Rows from block 8 of a small image embedding model, named by matrix and row number. Rows with one number belong to one neuron. Each number is 128 + 24 x the weight over its row's rms, rounded and kept within 0 to 255. All counts start at 0. Numbers have three digits each.
Before each neuron's rows are labels from the 100 images, of 14976, where the neuron reaches its highest value: "colour at peak" is the nearest of a few named colours to the mean colour under the peak; "peak on" is the class under the peak. Only what is clearly more common there than usual is listed. The data: simulated fluorescence microscopy of cells.
# fc1: MLP up (model.blocks.8.mlp.fc1.weight, 960x320), inputs 80-159
# fc2: MLP down (model.blocks.8.mlp.fc2.weight, 320x960, transposed), outputs 80-159

colour at peak: green
peak on: cytoplasm
fc1.569:097119114152116176134155137132158149135143195140114148125144155111143163099103140124125128122112132131116146090122137121112073142117094127125165130145160094107145172141142145108160113160121144109145145142145078111089104123153150137146105122
fc2.569:139157122133153171138155121130124113098088144116128127108128152096108126122083146161170099133118139101125148146129126096137115166139115088137112169113123127171157132122141151132115096160111130092162132122126117125096158098119175099133139098

colour at peak: green
peak on: cytoplasm
fc1.642:146182166099111142142130136138115125079134155112108145147127157096108119155085137113125112132200138117110144141092177173120113113086215133097070141146124091143158090120136152162200128133143128126129106150093121151166087142149161171127135141
fc2.642:143109146102173148156130165122129093149097066155082155108128147145102147151153149107103126104180115167131137121077150155124122114112118134147076126126107116110111149111118132125134088110121124120119124191141082107127084143121171104131157111

colour at peak: green
peak on: cytoplasm
fc1.602:152125134114104137111103131127126107081173102120133131145113172117106123118094134086151133157129139156144078110121119148133169143065131097121115137138134084139063078145125146147131090132106123138144111120110117133158143102150168101129101154
fc2.602:122143161070181132110142115100105158138111143131117121152142098098165159143151098129128116120213098152135121139109131115135116150114150144125087118155151119119162160120131084137068092141147153124167121161149124112137113130132135107123150138

colour at peak: green
peak on: cytoplasm
fc1.390:135157121160158095149191121100156119152115161114141145153095112107122145114121126113136128090141110122119099126091129094142109156133127141158093097129057136145148127140103105170101074109128124118135122142118091155155083169140130129114130094
fc2.390:135074133133112144114178093152141166080107129128114122085118135122112125110099104135122109100120175123150135140123096144170145148142086111126124146157168178171150100125150144140105113168132111137163114125136134101165199114116132098112118162

colour at peak: blue
peak on: cytoplasm; nucleus
fc1.257:159143135104131137107103100136109150125109149144129090150103110153121119126096147109103116173095156122107155160131136105122122169128111124171154158109114158122097061117130107152103122105124116125133138178112102135132132109060129167131134133
fc2.257:135147136157155110102135122114170135121168143126148091124122141145123119128127128126127122120169140136139132106136139124149155126132125121114126140137092139099156158128111135115139150143124144157140139106144094137121133112115171177151167105

colour at peak: green; brown
peak on: cytoplasm
fc1.105:121138115108129134141145153142129114137161148118149132115123151154126158137136099141071158161126112169115118121079142100118183131116104168122114110108112138078112148129132089140103132117142110151084144114083185149114102134120161125130087111
fc2.105:128147116140071148129139140108118089126112109153134134122124114171120129126101141134135118131178095139160136126084115154115165094144151096122115111123116167102158155098132130149114140143096138120122099125135111155121106142140073116144088093

colour at peak: blue
peak on: cytoplasm; nucleus
fc1.644:137130132128142141120114114100125139110140146135128089140116131112123118142116200128134127102115137138107110161153148100104124124113119142159147146114089167150139114110128125143086114100089130132127138137096107152110090131109121146130146108
fc2.644:120171133123114128109187112148135148124161121144151095132115155154123139142095099135107128136145127130111106082132168108152136143131115136134137150140063141131141129132132178098124107123094128115141154117148119149126127146142115130111129104

colour at peak: green
peak on: cytoplasm
fc1.421:108071136181121144131169084114100115113122122116119127136137106129197118114176129106112106156127072085126169122118125073106095158126158114158094135154161111165087119143122125118148145149136085103129123115146137115096128144127169185135123104
fc2.421:085171143130070148085105108117113108161179135114131128105125144120107136163094121148118095126166168112106098110157127141124133123124128119093127137122148157122174091120135136117119148170128126088113125159122153090113145167120135115118135108

colour at peak: blue
peak on: nucleus
fc1.708:156125135139146168134113102099131143121167151145116114157125134156122141098107144147139126137123143121111161192192134119132109143160117136145152146127154141119097106100141133094099103122116133114152134159118131121127140141109141150128134126
fc2.708:131139134141166132113167124131148144134136130130131105116119132182132110154140153106129130146154117127156104123112135098150114125099107124147121121130081129096152126119118168102156125114127153145140159131113082163113150116106199143116154101

colour at peak: blue
peak on: cytoplasm
fc1.712:086092115104118138098125116100162142157175153143094166135149141154171150116139113113114133132136145120154119181144117111116156108153135129138087146174075111112130150142132139100096101096113115117125150097111148141148133098156163136147120136
fc2.712:132143132112143089136205109139119093157135097110103144125132128158125106116100143100105136168158120139138134065084125117141121169148093133140085164153129137156121125125134122144121109115120128100165132152144094134135123139126166091123111154

colour at peak: green
peak on: cytoplasm
fc1.448:141075150164151140140156105153138143119152137143139136129125134139123147164119077130128115141126097122124151136107143144116121155166172150121101124109127117137124091143142085155156123133117141144121114131077064163135142118100161116108119170
fc2.448:138118157122176164150123096095142122122120136116145121114160107167129155149100129123132140123062128149129122173157120106140114088104139146081129126146103106146189127125125155121101136155146123130109137117153091113137175100109163147146121103

colour at peak: green
peak on: cytoplasm
fc1.728:145130106134161122137133177146095121134094122149104180132135108113134150103185155121149168166139117120151107150084093132119131109138161126188133165133111161146143123112153094149083157134140115099141144126128136120148088144115159102121125163
fc2.728:137103141152104160095131126142127148137115139158142125106119148114144121130099140111178143137137127160135167128144097109118103124132115121141118114148115154080168149092148123140159120140134120072115165132125131117129100137151137148145133118

colour at peak: brown
peak on: cytoplasm
fc1.506:126165113097170138125152180100135126110152160085128157163129109116129114093091120164137162128145136107110161150138144133116165153133144155091079121165110152130115159108141136101159093132127129068089116113106146115107114100142157123134124114
fc2.506:128144122105108119125161164131128146119135106132088146118121137164096115108172155143125124159153112128102144115119141141127157108110119132131100134129131125117061121111107140128145098138095127126151102094176085098100188136117111135127090103

colour at peak: brown
peak on: cytoplasm
fc1.765:146103129164131138130149150124112094097110123121152168090124175162160154142129124154099118126097101147175161154119134109129115140125148129092085126097148108103050133176119137136075128117065140089081148112123127137111164110120166147154091120
fc2.765:102111141117207136126107099108108113132090191154127105142157154115100142137110122122117161097186150126145099136149134131128141133096127129148119165109098157141128172130153168167150122119131136174125094090092114152117103090168126118122133131

colour at peak: green
peak on: cytoplasm
fc1.662:120078120095090143118103105095143136162154184142093166135140139139152161130134108096118144114150173129138103131138120102112140089122130117116060161192081138094132149140103139103121112103124109142130156113118146133135156136158164148144124135
fc2.662:160138133104121147127184057132111124171109120099100157148107108148109117119143155147100122139186121148153097082080135141149102181150112139134113160104125126171097135122137126149133131100127124066137111132117119163157117147150139096117129170

colour at peak: green
peak on: cytoplasm
fc1.730:167161114128103135099128106131122149175130138157112111122116084160145116155130178130106099116107176126149127097156133114119139109128113095105110153125136146104195152129103137090203138127114126096090142142164181081150117143106149135110128128
fc2.730:131146143144097118131183098139119149101141151115185127177116090134102128099143098128121103129096099120133163153119142116114128124160152150095150176119185130119076100117136101113119106140127112049124091149115140144148177122156161097125153127

colour at peak: brown
peak on: cytoplasm
fc1.246:118134155111141136139110104121115124121090169133131174122137138141106156132136151112124166145108150120162136060141130088132092146114111144074142173099076120134121136187137100090172134128125150098163144124122132126136125123156081138116174130
fc2.246:125109126137140099109068090145165136141145146121130100133132176079123123128134143147131099098112134133094113132112154140129116147099116143144148131144088082112142150136144112151088142141104103146109125122122170149142095068097131137120147133

colour at peak: green
peak on: cytoplasm
fc1.478:097092117108125139140133157139150160110144043103129096148109134127148135095105116134124123129140122150127156127141151137143116112141109139145126116144095134111092128120084113136131130132132159147177146148147068106144103133109119143118102138
fc2.478:141148145079169133201146131102114107127098111141144084139131105151120118150150125113114135153141116097096096175127158103127100162142122112129122148127073129142124116144139161113126136138141121124156137098111090112123129114134160096141136085

colour at peak: blue
peak on: cytoplasm
fc1.424:089089140126133112105154163099177122096129026098134065139135135129155119099105103104148117123141142111139126099179132171126118139150128124178100109142098143170112147134125090145114111097124146133150153142139108126119132151122108154105094126
fc2.424:122129133110152092191115131129098101137135086157101090114134152134123124131131085080130127175126125112151135166101138103135154133146107125130139158163117147155106145124115160110130181139108124128171108088099105117158129106155107116137137104

colour at peak: green
peak on: cytoplasm
fc1.331:149110129099151162139108079150143157137072093088170160158179113122093110138159111107108133110109126093117136120127096167139135142126136142149090119161124136129127131139131145112145133158130129143101120143115125067193144094134132121108136142
fc2.331:136159100055155140126096118147130098120123129148126145156155120127102145143122154188137147151118137132119155142163145115108122150105136117105141145134111156150151118145130130130114107135115121104119113173127120148142170124144111101133167138

colour at peak: blue
peak on: cytoplasm; nucleus
fc1.606:126121124114135150121116116110172160099134076124124084142121158139102135117093150141122112124123131131141154200173140133124141129136106101154151116123103143135131127134123116107098106100112125140136172139131119091138123154123140155134087144
fc2.606:154156124111169092168198152124121116133130081143155087131128128164134113148120128092125107143166113112136143124104156102112135116116079095100137153130099133136135116140119158096152095133156145140179131118096104134158109082132157119143125077

colour at peak: green
peak on: cytoplasm
fc1.146:100131175135098115153120112111124117135129132089096143147137106151119123122164114142157116119135131148137139073145150126140103136189141151123116156116107089094153164136121136112137172134108146099101120148149094123102147122150107141115103098
fc2.146:113100111155155138159140113086129105119140127112127145141136105120143161087109141122120102140097149135124125147101139116113129198124115085164140170089129137115126140110163175113136108144110100116152112090129123143117142115133138098130155149

colour at peak: green
peak on: cytoplasm
fc1.576:159127084125100152117107129108124118123104114135131148114100077074144158103136108127100150149136135132120132074175157141154141142091128132126072087180080122126145171127127124138159105147111107158125122131137131114118141101135165090147081152
fc2.576:121129133115105096158154107162107138119149088113113152134077092138086130145193136129113125145166141132127153088138122136127163088131133152118131099117172101109113125145102108134136137132108111115180151090104170141171150142109117075130177082

colour at peak: brown
peak on: cytoplasm
fc1.31:103126102126152133116125104107079133128097140164101151083136071102121144154117129103125129125112109136085104103136141096111129140123152135149130122119112068127161113097120133098156143152097099123123117141100155115147135147134201081167142140
fc2.31:127118143076103084149118136092112136103138058172138134136103085138122127118123137162115139114098128141144093159161128103137120121144101124149113066166077130162115142109108128161163134127110146035185144162136134133141137137128127149108102143

colour at peak: green
peak on: cytoplasm
fc1.427:120126125125140139124134099115134156104142153163107109152107145150131123123116152134097126106165117109145114120129177119111112136125135156120134125111137132090157133130115186113105118128099144139150100129141120104109098137146162122135107104
fc2.427:073129119143161112158192082135126126130103106126107114123091118164156114131132110138109125145141114106114088151140156131148135132134126107176126188122092137100128095128124129092168090098120152104147120114078100132099159099110171091136138109

colour at peak: brown; green
peak on: cytoplasm
fc1.527:144145073169156162147124159130097130131168145121152154100142138123151148133068142098102135125107144112141138098143099141148127145120115138112072113118102141121100094094122154136124115136088144168182103123152115101110122105159166136117178173
fc2.527:128119138101178089157119157123111153125129149114142110137080185129097103095123140104109133139142179110145104148117167141119159122155084124193097165136114089131145118117112139122129140112155139150137149108115104118152098179149109112122178130

colour at peak: blue
peak on: cytoplasm
fc1.64:115099149039129125133110115123154151109131089123134122150119106148146123109136139143110122116168153134118115171133105107134130087135130123181131123141057192122122113115112104183105150106132115124145171149139107140122145126102118121148090137
fc2.64:161125126076155117138160173131119116153095106147133103170126115155144157125148110120112103126144128128128105102112128090135114181149100115126101153125082150133126157127072142137156155114117140142168121120130111130162133139140136115136126100

colour at peak: brown
peak on: cytoplasm
fc1.352:128165141112119128150111186092130148148116138118108113141125161106139127153116109103134164122179129163088193130129152110131122148184121113025107074116123111121114073101141110143119142130116138111143127151177141122127159138162107130141165126
fc2.352:159162144105101136133146149209077163107120100121149112122143123117150128105090114123121121131122118151171165082129181171140139087107123129131143092144126129158120144118164134144109145083143114113147118129157126189136104080124109131111054136

colour at peak: green; brown
peak on: cytoplasm
fc1.313:098160115126138132128129115129078120136153169128098134087140102158130140173113117107095157105144101201102057164071131149116138139122196139097113112114099070086130131138110131116183121113133132115111115125121135148070117152144177084144157165
fc2.313:117135158107107158131152173113121145146107075158070144119134100153115143117112130136143177094170115179119108094100129172115147115125087150130074135149110146117130115158137138147104111145094126118182141131166114134124148158141121147114118136

colour at peak: brown
peak on: cytoplasm
fc1.634:147100138152135105095143101130108135111148112123127140121117122118144104119123177153119123114141164093128122084149128119142108136138124124117128099142082141136107141155138163144151156118125150089114135111136155099124135104100120119101127108
fc2.634:081102096127156093134113143194148124097165120114134121155105122121132142120150163089136101161116130111106130143132127140139109155112151132110144130124114096119122125126135088111139156131130124125133119126098126144132097113132137159125151122

colour at peak: blue
peak on: cytoplasm
fc1.759:121088107098123146122114127073144126114169112126100117143128124154147138111088131105150125125151146131126109172177137119129158123138125128152132130163076181126114136100116124128084111078132133141142153126128113118136136130096142128133119141
fc2.759:135105132090169108163201099139133123158134093125138094118124130162122124142149125110097123166154121116143121112121161114131123160124086114155094153133072125102115137136118150116155133107129132119165131122113105168146123138121148127108146120

colour at peak: blue; purple
peak on: cytoplasm; nucleus
fc1.12:158133124093168124115121119132129150117124089118149119115128130143121126124142143144138119148130144155149138213140122106128167153127131101160151119150103149128137112098133120141100128088110137131163164132097091142160179109075105154119118146
fc2.12:152130138124171109121149192123148153150135133134119126135122117099133137151116132087105089148183126146131127059139157099125130098111060112102109110101070154074144148097091126100136128142124104149165093096117128150147105109146143151138111090

colour at peak: brown; green
peak on: cytoplasm
fc1.586:134114144110148125105115153104145111185153208114110085127139094167130131121082111146102143112127145159126138114110122126127144124133112137141122116144150115081132119123131106144120115103090133113131143152110139169139076162138082084140077172
fc2.586:127154166137087104128113154172116127130105108119123120104146137154156129078124073166159083148140088138150107111129145127123139097123161085135129113150125115122139090150142123161091126120112161105144125096132121135171108122122116154121118131

colour at peak: brown
peak on: cytoplasm
fc1.2:121158137141156148089083174128116119143132100116161126133110067077179125138087137148161145120125130132099165089122147170128140157107147103097144091146165144089137145141155144137157138137116128112112125146134029147128064138153103143143110097
fc2.2:116090098118172160119071196110136172106119097128104123078123127114074163099159103125158132106117084104098097135132142135143114107148156132165125117132131117129130141162097146139159148119075107171096094164167161117130161121116122166126170116